config = dict(
    model='multi-label audio tagger',
    dataset='simulated modem signals in the audio band',
    train_examples=78125,
    time_shift_ms=50,
    spec_augment=True,
    hidden_act='celu',
    kernel_size=3,
    beta1=0.9,
    batch_size=64,
    lr_schedule='cosine',
    final_lr_fraction=0.1,
)
Rows from block 7 of a small multi-label audio tagger, named by matrix and row number. Each number is 128 + 32 x the weight over its row's rms, rounded and kept within 0 to 255. All counts start at 0. Numbers have three digits each. After the name is the row's rms in percent of the matrix's.
After each channel's rows are labels from the 100 clips, of 14976, where the channel reaches its highest value: "responds to" is what is common among them. Only what is clearly more common there than usual is listed. The data: simulated modem signals in the audio band.
# conv: pointwise conv (model.blocks.7.conv.weight, 192x192x1), inputs 96-191

conv.176 104:103133122161081116122109044082027076138131116135076139131137099133041097153136089141159136160132114113139155124118135104134096147111119109120106130126124130141112158111186116120142169094125120151138098113168066052113150137112126063120115147124118061119116152076135127102126115091181128118
responds to: 8-FSK; 4-FSK

conv.76 096:113112120136105090128112043062035072144126078120093131116120101150075126139115084131148124151146067068129121092151108111110107148086138146104130117083155116110130153147202134155141113081102128113133105165163079093112168120115145072098115143136146061134138137077147117131147107088184116120
responds to: 8-FSK; 50 baud; 4-FSK

conv.178 101:136131143114149159119155099126114124072202141133127119106113118140137171131157109148095139097130094068132094095115138152148109115112162165156173171131092176131133141131089101147093149071089216157163079147157145111161161213083156117165119149092107123099167123116091116173145111129184051083
responds to: burst; 800 baud; frequency hopping; modulation: OFDM

conv.2 101:154145132186147130136116159149158124136157164171138168164146132202100140157148136110120124157134166083110135150155128128135122167141088213162110140137107141122181184133144057163175138114130150131145105155129162109156157148167131128116182130159150133154130157080155078119112086161115159125
responds to: 800 baud; 4-FSK

conv.57 104:137139129121125134175139107174132126133175123109137095139139174199153126168169146134122132130117147070154154106142103145100166099131176138136148148104129136158133167207104195117144151165126105090126137203179162138174187155110125107131142081163128203145124143212136093140110192099139139169
responds to: on-off keying; 100 baud

conv.144 095:177137162118147153078139115124104088099184127166131133130145120128160169179144126165101153130139148150130122105099152163173156157108119210145136139149100181126142174031147067158103154115154139156180102182131165129138141170111146126150155162059109187129149162119119131134159107142163095140
responds to: frequency hopping; 8-FSK

conv.99 102:159124145086118188123187078104061120169121102091099114140119095120117167102146096128139087116166110066143113088141083144138088104117240096124209153070155132122135137142128150139153144063103188093132121165141170098158176129136169115112102078115135120092178110123126158157154141092181078099
responds to: burst

conv.8 100:123114130188156122121101128131109188063073178126129158085171147105156111147084111121089094073100116170094131132084135138147160118180125185106079096159096112113123082099102114060089135124065103146127111119103082126080075096125107131099146112138084147099066134157105112065097114124078098149
responds to: on-off keying

conv.84 101:085101226111166144118150129084116130112137123136124112123139118112089210142086105133108106092156120138098086098131111207148129174107143106149163113117128104105139141124141127161101150119115174151120111088129105100092154143133191119158131112162122096101147181128140165158254094154154129074
responds to: 4-FSK; 8-FSK

conv.62 091:097148183091134179093117098112081141122135108081102110091152172160138147217090117081157127105186108167138097132136157181157149150077146152129157139148140115149106139122159191171112126137105165180090170100143131137136151141147144107184136152119121130137159168160138152118202113135120123093
responds to: 8-FSK; 100 baud; 4-FSK

conv.71 110:131137125135144111074115099191112163079147118112103137105141159075128143143166125113111164043111092124138132118130150143158158121112084151121128132131123110126110099057099100084052120149131102086105121119078084204111063116135106124102157161095129162118128090137124123106129134131083052140
responds to: 4-FSK

conv.100 091:174132137135154162104135139154095255122089211128132197106141135130133134121121148122117120140145161140127128149118117121152168103203165157133116101143128144125147115129068130073068128156084132138164132103114138138099102099126142154062150103091126159103102103123135136103137140093083102177
responds to: on-off keying; 200 baud

conv.177 098:123150142185136129128141145153134080108157096160140151123150081110137141078152157121083149099105157133150157121119140126145123130136107089129133150122117157139128122125120000149087125020124159135134025104104078128145139164145135153124134156106120126055122116092108141144135146159152069173
responds to: 800 baud; 4-FSK; 8-FSK

conv.113 106:135135118068120154067121113210152134158168080094111102100065148114124107157179128119164191107135114073167100110142120097075188121052091168153146097069159117148104119109126147122128094147150123109128159118118156255153105141143113166098134144066143158147160039137130118120135102127078113147
responds to: carrier: 3.5 to 4.5 kHz

conv.63 102:123161086144104132191142100073082030154154083108124134169126118127065125119137137125156143164115150089177173136115117137136099086123127123134117152122106131164079126197132141128117127037127126125135067115133113066171144133083108086174136123079117090109127100070111116108095188128171176136
responds to: burst; 800 baud; frequency hopping; modulation: 8-FSK

conv.9 113:214119122137124096083119101142098154031109131112145156150127124170132114120106137182043133075128122106104116121087097139122148103109114128129119131114098165112144121112100101128068120140140130084157154192076173129098109121099123083079151086155109116116126159129090074130112087123104043207
responds to: on-off keying

conv.49 106:116115116149112141123087055093099145116117128143134072100160108084097121137051088112116100118105045120093121120101138149157115174119126141088107134135110120100110072076113113085138112128118091114122133109113129137082053131136112064146097117161100070129085172129105135102130108086113173064
responds to: 100 baud; 4-FSK; 2-FSK

conv.183 100:121084119086128088098102128129137147101133156087141133107147147120110126142154123151086149089122152188063099108118176145145192142141130177117095141151132157105132078104101156058147109172139070137136125114173108152119055144134111126066103137163114155154058139151130148093122125159104099153
responds to: 50 baud; 8-FSK; 4-FSK

conv.34 098:138116115114109095126150131088103148126122115156090139115120156141108121172126100135136075128226142113122103114176103100102119150103132122129123101100156113104136166135232168175152126142121118116140108131171105114094177102152158106081134132113176070180138121079207144173137087192134106116
responds to: 50 baud; 8-FSK; 4-FSK

conv.30 101:139085151080120068174141077078063146103104107116107076116095117137092169098137095178088110123198114046096098076124030159117105123116162076112134113028140104070118111157121150146136161112105131034123104113149119111130122129128223087077089082154128090111135128096128189165183126151166125087
responds to: fading; 8-FSK; 50 baud; modulation: 4-FSK

conv.70 098:134138100185129112142128096090135126121177204154150122115153110138097127092141092148060150122096093121128185125069136125156076097209144116159119161135045209131162150163034102111146150131151142131142080127170129125170142160069127067125123155140057106065110139114067082117094162137142137136
responds to: 8-FSK; frequency hopping

conv.112 097:136092140053121084169129135124112095152123063132112060131099114168119132116137133153117138152218119012110083064127041123083117134079168114134111096008164092089131128176150140152118129106105129052090116153166116159103147131144164129103085121162141082117119128101139166154138114144182106125
responds to: on-off keying; 100 baud

conv.169 092:093101178223165165122121118083067095146145148147088089182125071083104158091108113112133140131103131121131166096132121136145075168172149106130150103121128160106127159143122087125105168073101150144144117121094051107108132135151134158158103169146135139114126200121135111147159127000169173144
responds to: 2-FSK; 4-FSK

conv.111 089:148153135212179107131130127139119161165137132174187179085097122140167111093129130101155143094050146088147179126168096115108167072156126203116132126088158107136168089127107078096195136110117135087136130130096140164141092119152117129125160142146162185147135101173152041126082136052109107164
responds to: on-off keying; 100 baud

conv.60 102:135135118149134097208110157212121155064120110173140134120138134106082107140145160131097158122142158086140170109120110140094131077122135155118112101098119101132116109161132101110053127186147111110156100086156071156149092119131131165137139164067120089121091123096119097119102126111149085167
responds to: carrier: 1.5 to 2.5 kHz; 800 baud; 8-FSK

conv.21 105:109143128120140132131147107103106134092182161126118145132147112131126141119158166137040124120091119134151124124076155156171124104163131126151135217153060179137115125173072119115078158117116164140117075143192101099148133202064117131143146136108045141038135141121049117135124162147161143119
responds to: frequency hopping; carrier: 1.5 to 2.5 kHz; 400 baud

conv.153 101:099117133153118101081133152149131183070193184112122179084169127134132137149165139142052167038110144135101128124112179155158157114168117175135135175179101204126115118154072124131075102183105142146148128119148085160170126181096132162126146187141086155091136144144099083122113118113121055135
responds to: frequency hopping

conv.148 103:113134113209111115093109127074073198097170225170150109053176165069092128150118095107112139090124117136101164144112141151144119153199135152135107129151125160119115123107104138114149123186088097109183107070138105087127110148144127110131142166170125107146097159095138117124121146108098094109
responds to: carrier: 2.5 to 3.5 kHz; FM speech

conv.165 094:116176140142152147152130143183153149145098112115155174131107163147140051163140149078203155126147176143168140171169136111081168110108108129124139121137137123196109091161155159151151118150140062139153138129120165124149128103115113162169200128050142159159158108143158090101105131114091189154
responds to: 4-FSK

conv.18 107:146131117073128112079113106216150148146158095110117113135091146095147095145168124146166190104115126089144102122154116081091187100050079183144125114082154135131113129101122141109131084159156120117131139129114152255132092148147119148074142156073149161167129032136144120114112089133069112163
responds to: carrier: 3.5 to 4.5 kHz

conv.23 106:135073176113185098105165171151147152142107097149120128157129095073131166098126165093109131091167156127083100068142129124090173138121167156133147074107157134087229153128111125141125140128136152137122105095119110134092149137169186168105093121145164154108151120103149169186160089127142096154
responds to: 2-FSK

conv.85 094:142105215133153119065137129131111178098180182090113134076159114123129238154159083128107142072152135128081129111106142227155144141148183130145165138138123139105120095106101111144109149148085175151150132142157145116135136162139168124155127137164108142099128163142123153138198112095142085082
responds to: 4-FSK; 100 baud; 8-FSK

conv.172 096:165137142219163110115132116088112104134157129189132153124142071132086137081129126149137141126095120071148179129121118142136081130173101121145125126104120159125177193121117023132160139048104177097154022151113085101187146156132131131155151135115135107101134142084117103142106147096164113173
responds to: 8-FSK; 50 baud; 4-FSK

conv.128 113:127107133158132082038122122165122161072152133129096153103134182062111135116207138080128163056101105106113149110117138143132147094126143180121123139111136115100127111085090101098088120149128133096135125083113103172117093141128115138090160175130125124104120105115108118121120119103105107125
responds to: carrier: 1.5 to 2.5 kHz; 800 baud; 8-FSK

conv.20 100:097151149128146182039111170111148111126155110133110132123140112106146134125162129053138181090123156177131065163142143137156142204069047170121114147169131149148128118028158078149119121113136110162107139109082108140132098125178117171147142175111155147117137159136139134120153105171112086145
responds to: 800 baud; 4-FSK

conv.186 096:129101102168110122116109133136143053154116059170121135112134111098085143078095126095126141119125069149112145113116172097124082169112121179093125098147136088102116132077140152073118135122148153181090050069136120118106123098182134136170070141147145086109094138092132169088126135111161077144
responds to: carrier: 1.5 to 2.5 kHz; 50 baud

conv.3 099:113132113234119156126127101077118116105142146158139079130155127085059119142078078139118131126093015102121173133108138167168081131166125158118123141139104126129125178126118100108105120075116145124130115090127099082101139136132116047157152118140089047110109194072100103118113142064143146069
responds to: 50 baud; 8-FSK; 4-FSK

conv.90 107:223131128120107118130167117126106155132107122113157157134083154186135120176132106173140090111181116107120115125157152109077055139132173096129152118148149155114173182139149161187166137160122134082174131211116141115180200078127145102127161103146141119171164121129144126173149117123140100152
responds to: 50 baud; 8-FSK

conv.81 094:126119142069128139170134103101063169130148180154154107139157138149077178134108093161083102125182133165101099140115160211189081153139132052120134176162127170107120121162117160137129136185173133131140080109144116063169150160127169073161120121163116072119128152080129175148163135215151130099
responds to: 8-FSK; 50 baud; 4-FSK

conv.102 097:151101182077123154100134112157139150074158118059117132072120143137168194172165109128100158064135137099118100096117139216148145117100186186138178165138132146112113107116103122135077139135094178162135133173163188150177130189102163140180124142113108168114136135158112154136178117080162102107
responds to: frequency hopping; 400 baud

conv.164 097:152145084136120127186151090082072036176162121124156125162122134143089096068129087120164120181131133114156159150133148101131066100132141147147146140161141154148132154151127168148167135062151129168131032142136165065185180137138131096161085105106145127150146099078133121162103163120169188124
responds to: burst

conv.140 095:175118112116126140134097131132107045118131113162103091157149104119116122150188148141142175135167142082113093117118169122149150168043075146124093102132091164110146126093169092197118147112174134139131082138129163140120121152117139139138105166132118104112147171091130118108134054194148129154
responds to: 100 baud; on-off keying; 8-FSK